A small CTC image transcriber, trained from scratch.
Model: 6.28M parameters, 32-pixel images, norm batchnorm, activation relu, depths [5, 5, 5].
Training: adamw at rate 0.0015, 8400 steps, batches of 64.
Data: trained on numbers of one to four digits printed on busy colour backdrops, 147500 training examples.
Rows from block 10, named by matrix and row number. Rows with one number belong to one channel. Each number is 128 + 32 x the weight over its row's rms, rounded and kept within 0 to 255. All counts start at 0. Numbers have three digits each.
# convs0: first 3x3 conv, stride 2 (model.blocks.10.convs.0.weight, 192x112x3x3), inputs 99-109, a 3x3 kernel for each
# convs1: second 3x3 conv (model.blocks.10.convs.1.weight, 192x192x3x3, transposed), outputs 99-109, a 3x3 kernel for each
convs0.134:112077105126094079133113093103103057111153083175120123132150146123137152076108109163166138165146127166136179133090087132105131131088109203155134134109140111132156104073081175126142132136087129150077139122073139107119087100086158137135146117125143145132139133093108092109134124082127087067115145096
convs0.135:095140144094102148091110138097084121136139106129106172195176159185163152180173137063095125099105093097088093098118162094120180118134149139104137138120132129124131108077082111062104079088127079121087113138121086084094158132092128109110119110105155144149156136140167145149117134080132138114142133110
convs0.136:140179188160204196096119151128154187180172182136127102051097111113132140152165180104059105089087115130099128094119158130162151062135124127136165122164168132160170152175144188193187167189154115125157117124139117110106080098109094110120074092132126112130086118131108114149095127129179154182118184150
convs0.137:127101120121059102141077105058117087049125098101139126074099133072066152096054121156188164156165158157169141092055122103078139128093138118088138144106121148136124113134119090141142098133101093164136122164153143157128142153130089091058094121057160105156156102157155138162076116133089114116117121103
convs0.138:168164149160127127123096086100085107088098115127131135128112116165152129179179172097080103090086111167130161181149157158138116117119078137140144135158141140152120128172177144176200127182188082070116089098112123172151098114088053080088040076094112132149154139160119111108097145119133164189085166150
convs0.139:101135131095165153055155147153138109190156107168165153116160150108161137080104132161154116186159131144164123089136107126152140151173141072105137053111131042108140136114104152150136144114139183170132199156138159149159167137138130135147112100096077096134042061121057101127106098135104120113112109134
convs0.140:146159150173159132139080113116147128086127149100123175153136104106088123111110094139193174116114151084120137142091075134064096126026132133109102125086112143119129095123157162155209159175160089155172066171180079107146069109171031079140083115137170161103148129080147128112119113100172114106156153131
convs0.141:158148124175135139160109123103110085084135080095097102105103145088116186109115168104055057182100093128095100118088089170088113163080135098108174125096167117121145112129112091158107116145087104105021150130068113113092160135130159109119107106119118089132118084160128132160089123136070123136115135121
convs0.142:073137142072137123033110124174153125198196154139163155072117112073113110096087102200193165201192186121157135101138105092135123085143153086066136069094138069122139150166146166177130158141125222192182189191193115122158150094133109117121159156144086111130076091116074091101084123142093134116128130140
convs0.143:126137166102173166031125145105110153112080124116095140093167152133168138130146137125128145154161152141136144078084115055102119062121145104137146069110161108133185145151147177128169141133136133105139152150156129131152135140171084108159087109163090130106096101084099139147123118127163137155122102137
convs0.144:103134178115106138106074121080107151042117158060130162087139129079134130092112134124149128165183189161156155084072123057087120095108135089122142093084134127105164173157158145130171107135132108136144111163190108128140089135157047069134099111133100138120123107105120126141104117165129124171071102159
convs0.145:113140124162130147164151128083148120073166139074109153105074136081088171123091174115106084140129106128134122119044081129092136161113146104093154159113161163139157098156144093140135123127107095134107113163147062115128129121119160148145087074090135128126148128130144133156080134175100131158160140147
convs0.146:130127125103135125072049091080123115084104112083135163143137151178120136187151147130141107119154097112160133106092122088083111050091108125118114147142128151117099200172109189131126118145132096135123077160132087164145117136148119165157134099110095122108135149139150145154176146110180162098178157104
convs0.147:146139144185156084133094047109126170073092122107103118077112105143106102150126128127125155113117130157137149116106104144127058144105042132130122138173148129171178157216159194212196136173190086098157075109130104112145067090139055090125072119150103104055096135109107143154101175168169179187145191177
convs0.148:150140138112140128139146152094104113115088093096114122203213151214198159194184151079103076096094080093100082105117132127108138178143141137135128097098120115113099132080112148113106111135153072085063101092113091118094156138137100113126130117144149138154104106131143120148132099104109076089085060113
convs0.149:053085180095087144115085135152168133124162128112103112060133154042108144092114146199199143123151112116121089060092127033101138081106134107072142111079080131096115139149107112123163096123137168191128130142106133097101126100132120084092125138131122109133141070085140109120095121124088085145133122154
convs0.150:132121174153127132149115133118169144059155144087141167056101152078088174157091177184183136156146122126146100100037094125081127133090135115070098131104108164113146130147146091108197109138176153178158129187170096150119138127121130108111116122102133102123169133127162133127091150138128110159149123163
convs0.151:098172181096167178039120177115105136121110135118118150075158117104185116081146113143156137184207176150150148077103124066131136074140153092158155086111161106143172145116126166130134133118117137135155164168173126110159139153168080129155121124134099123118097077107093117120125113139150120143128116147
convs0.152:147156133139156137068061070104146164130110132113104131102164069160149082155180145129130145122102104132129111100087073096070088068059074154123126141159162137142167153171129162155160114153125096121150112126124105132102101144165091144145075084121098052057089099127116120177129144135180180158159177176
convs0.153:090097108093052043100037008144127185129063097117074110089114130072118142118123124152114147116110128134109127108126111091074035077077007101114122134139117153126111178195168200181150132130117147115176120092094100107106110116165091101108109084083067063095065124108122164160092117146154162150151152111
convs0.154:151123078158144107109110104152143154182137133134104105147125112119084137121135106074079112095093150120120147188134085193134069109107081163138126145138125125132111080090074139151135182179145097105096112107130115102118098083092128135142093109105136137117102106079045081096140117100147119094167147118
convs0.155:137143125099125142102148136166185144219226177138195176122114123084088097084057096196189163168159130093152121137162135150174173110180181106110128076083102069134163145137111125152133122062088201187179185159134078119160160121080132134112154155119124092123113097120080066083126124127084140083124122092
convs0.156:151142109145135079149128076144123142117137139141090165137099122135083120131070137126124154089109167089108140170125068165127097168120097186107132198122153193131118126101153085103123104092100135112168102135164109100141152154146132104118141116090198155079213200101184173079129122130135098117139107117
convs0.157:174145135164157103125092056143112184135110158139124145071090074123103074150144094111112139129102127142137133172121109152118063114063035128127116146157138129183148141179183172203201148195199095107154104131145121136135072107121039077095065099123100085118115129147099117163114138153149195200136192199
convs0.158:170126111160114115142153139100077092063073086163123107073116170126123177126126147110062053076090093156105141126069100155076141126138107114121137104112137124131123132137098132101068124076050107096028096091096161145123112063104119112110120159170148131073138150087133151106114128134130105120097102123
convs0.159:115125119154166085108139134180168120155150130116078071126146132144074108127127096141059066138087121098089089136165165133124096074100102150149157114144183086101163106133088155149106172160128160130052173131094115077063144097102163150148122119129111108155085086112116051114134161110103169110144149130
convs0.160:097152154051097141035051113085085135136124106166142137137162152172188164168189168120085086124104066181156120118131152098122125091095099115105149100114137111113112165140102180142134151154138119085111133128085167155122079113131054094119118076097125134142084126122086118086130134103137139143098111121
convs0.161:040115108100105095152158108131101144103090107095099135133142166116118141126154133193170137162116072123118109090125143132129117149117103155137129081079090067086107055063107085126108120150122151119113129101070077081128130108102141115116115123104125124138090117092110117124136072076055061077062102103
convs0.162:112127148108111115114079121088120141064061091081048094134151177160208188165197174100102107045082120123133109099108163103088141075075115093110141116119115122117091143127101150128094135115055080069111056050120087103087095096103085089120109110133127143157102101114123132095104126097160124085152101057
convs0.163:116076109115148153148170152084106134105075096141124135166157143178113132129098096112092084135112094165111092100094078153150114164178134137094091091086095136152157110087124133142141155139098101095111118067119159137122098069091082110136091093096144131147100125105150152142096081123072063104126156143
convs0.164:113147175087157175040102141100117103158125101177124138161162180156178179138168158130137097138146128155157140089142152111150171141144145099132155064118147055088089145122129165122112154141131140123123183153143138135144166172166130142143144095082114125160085075124054064099118126138129125124104094111
convs1.134:150128099138069119139094122028084070124138120185172111137183163126104082139136127050100068057117128164189170122102129104079125168158150169193152162113132165120129146143105172158100159166069146143159125078135185161133150140158139162182142155193120061126102104126084099081160148124118152128098152105
convs1.135:054129102051167124058151172182150137186122101126149117097103118033141170106157175168086169156104153089097131167147134206142118180145139145101130127114103145122079087120093096132077052070096153150110158136124103128158165135192122161199074152204089137040119149033105150075131141138140143120136160129
convs1.136:102101161116090155106108159120136147110124106168112110136132138129116079142120098115144133118151152122154182067075156098165154170165126092130177087103192085113172140083122120076135046059102051157128094153118148145144063150158088139150078087105117133127116134148096151161051026109087093093148117081
convs1.137:208108148176035131204056136116150138119154155121153163103153144113151115117041095115165093118168130148151135165147070151151091057131138136160112107136118104136127128158156141103147133139145169106103102143103105147133085150098061146119120109120130172123125156139149149137157106115114129116139123133
convs1.138:123094129117096142125124158181169169141125131137097105130108136103132153099128144124163161119140144113123103077076110124131132178174145103170167086106151056064133129109117126087101089086114085139167044101110088142142078164180097158172090116136121125103131138130129159143079017106101107115159155104
convs1.139:109111206111135180094101142098087122133171145197130121094115122123129119143068048152219159144204173122153155145185170124153133092151130143102163156164138180150140178142127171131093132125117083157140119143165142110130127159157062157140074192097121160126146177119099146129139147139149145118112065115
convs1.140:117103136148092134111053103070102152133111138181111140174153101197124127144072098181164089192161141170135139169162148149156153120168148100130117119086151183135143164031151141096136125126061178176138156189137177148103084129163085117171128101180093067091120089073136083065104029114108106127088093131
convs1.141:175099157178042150193057154149168154112136160135094146174180138109119080096092099040152112087127146117148153117101107074093076100106130133173094082109128082088141109165153115090149103120105158114112070128096083138151115156110146131130168095090127174135132179140164161145116096120091140125190155098
convs1.142:153148172103147151111132120099064144109151130158143122056103131101152105139073080140187110121156163109115146126192108132208148112151160083125171131175160147196183181097117184085115162094114105185150091195147105133123062152158033123155084122129141152129135145113104147144124115149134110150120080128
convs1.143:047106186054106144066092122103124177101123141139094144095128130164141127179129090151171098122139125135122140160184152108167144087133135056136150087122149150128165171112107142108143139131126140134142139146128115141124041144130061138134113136128094110127072120137075122134127097079103093131135105132
convs1.144:110103183120086155129074138135109204122106183134098175134137145172146125133070100143189104143153120150145154157168102134157121116134126073154171076138145116107160163105117156070154133108111186154161154166144116171122063168144072162167118140156107100129129094134112120126127065124089068156132098154
convs1.145:175069143181015141197041147132118132135139140167121144188197162078115080066062111084141094121160152161166169122114104076084084101098124172159125112106131088099106128145155131096140099106104166133129101140121111169123155140122171127145199107126129167133168169131180171131128102138101124135154133135
convs1.146:067140127108155089132146098139103169100032085171176131090137079114136138161158125186135162167091112169133127192094074148110104079105135116093112108093040150167118107131115133098098119118105127089059092128103103129100144103159123125127119113103150143119145132139088139118165127097105105098117161120
convs1.147:087123153116109143148131115075118170070049149179120135134105069138123131129111122138149091132125092148146139104101160098161152139145132076153165066099143128108192151106147142062143119077105053154112049165125117157124077152165089145145111114133121150134128128127119121139091026108091062130152144118
convs1.148:042116141074108137097109157148103128155156131182182076089137116083135156118126117172128161168162168128182174176142160176131068142120103148073120167096089157117070125138138086148101068136109178109139189092143148103123163154131121155148083179170092145103122138074102135102156152102116122095112137105
convs1.149:181098154168084171130068168115130135120124130144120146079116121057110098079090096135164100143184122165164114099137129113174130102163144120079147117130177158155137135130139192110127182132125089114112058172131095142120150125135144130149153112153139113079120150074127116090107100121130157070156120121
convs1.150:157093184151070159154058132122144142134128148140097144124110104076091099083077087172192116203183139177146144076141125089135109089125138100094175095124170131144128133108139170119178182119125139139115077176118091165102146138163134122180176088172135116079129112063146109071104063141119117116151136125
convs1.151:090101180063102169091108132111120181115143150134110165081117152174148162165098106152158126122134116130120129138194143117177141072135143071136143115146153154139163176116101148112122156117137149161176127146129125123131070165139059134142115145126117112125094126131068112139130133106111119127097095142
convs1.152:105138164140120137143155136105129177078068123156121141110113069153105098158098098175159120145129097184132145127089130055145114088111100068158113060111072152126163111104127138077149133107103090126101108139133113102116082161140092162107127125065131144156112142171118153157108077095096065084141148086
convs1.153:098145164092121147104127135103095149080039112164174112109139086142179139113123117158148113150149145117140155108066123131128148099133140078137158053091120121131148135158108167098133109079103047088093038171143086183145096145149059157150088119096161150125130130118120128113126077099109102140153141102
convs1.154:101108115137133102128113075054041092084146116157120092232202167132037046144108128064039024103058141160139176118099154078092139114102121177181131156139119151168141127098148158170176132126093121169134086089122166111091104139148129147151124117111085062114100127111074127076131099123120100116144109067
convs1.155:182135112126168145150148120109100090061151106131112139107100142098143143074101111113107106110141156138136147150197108137170123117127143106164144170175157170157136183139130171131139161132147131173147120161135123126111097160171125117147161143129112157111146150124110121135115163110089104096037011115
convs1.156:190124095153105097147106094166167121167154120160151116157119097104111112060107112140155122153160139124141140176096166150102142161124144147112132145098139117130098120150112123115112138065121152122156109143124067148101204119172214097167220120146160136056163122048139105049094104144104094155121126140
convs1.157:138128148134102135143115124111142177077076147154142132100080118115165143084127121144135113134125111103138132073037135104136160161145146116174167068106151100089155141111158143077143118059112032119143008158154114168142082166169077157182094113147134133124130122104122121126064033144110113129156136112
convs1.158:089127166087123150130142138140180169101155158125124118136147130114119097105147105035119098070056127103109121067127143097103128105127129128125123111100116065088146134134099090120113112134110167126147053131104055155129119139145150136145161119127116117126134126142134127128104072109086105172149132128
convs1.159:144103129178123130155091067077051104069100127162156145196169155115048050102104113086073057063073103159140132111114159074070112145113118167182132145132136184160138135150160155170156175184142115168151064087118149078093156165146163138131156148114129132130129167136128138109122115147099096123135122113
convs1.160:051136122065120128086142146157149166173144121175140083093134134112119135107120144141157153148132142087099102084100108126091104172150128135128148136116114071056110133165088138130064052116085098134126071094100089129142118119154104143136097135140104182105122172113096174108114056104121126133141143111
convs1.161:126109113160112129151147164072103075119117160166130118118087140117116118098165146055006039156080033168157119127163158147133137118118133109090114105131140163112135128137117102131096127137088126115132140101125170139137137163130141156139100124135082095100118116126098139109175165140094161155075125104
convs1.162:064109170089116179075113182134150184170160145169169095111155134098144113135099127133147165130152168076127126098054122125105098157144091125090111134086112101046077117178098143122085031118097122075109088082084130139121129136131097136125129138124083179115095166125092173143127091091094144135134132088
convs1.163:092106100082115088107104122099100058148165139182183117143150135071113098132142116132079071143116097134151122124117155121061102137143126173138156114105105137134083150112131128137127093106085137141151166101154172143163143144144153159143122149131087089094134138116118130133129120135144152138118089066
convs1.164:063093158068124146055125152128145146158174132174146110059126127122138124153096066158219190148177161086110111101146156102175136124160130135062121152141128144112137175168129164129084073118095080154135117122119152097122154129162057144138110166118107182135116172120077170150106141117122151093139098077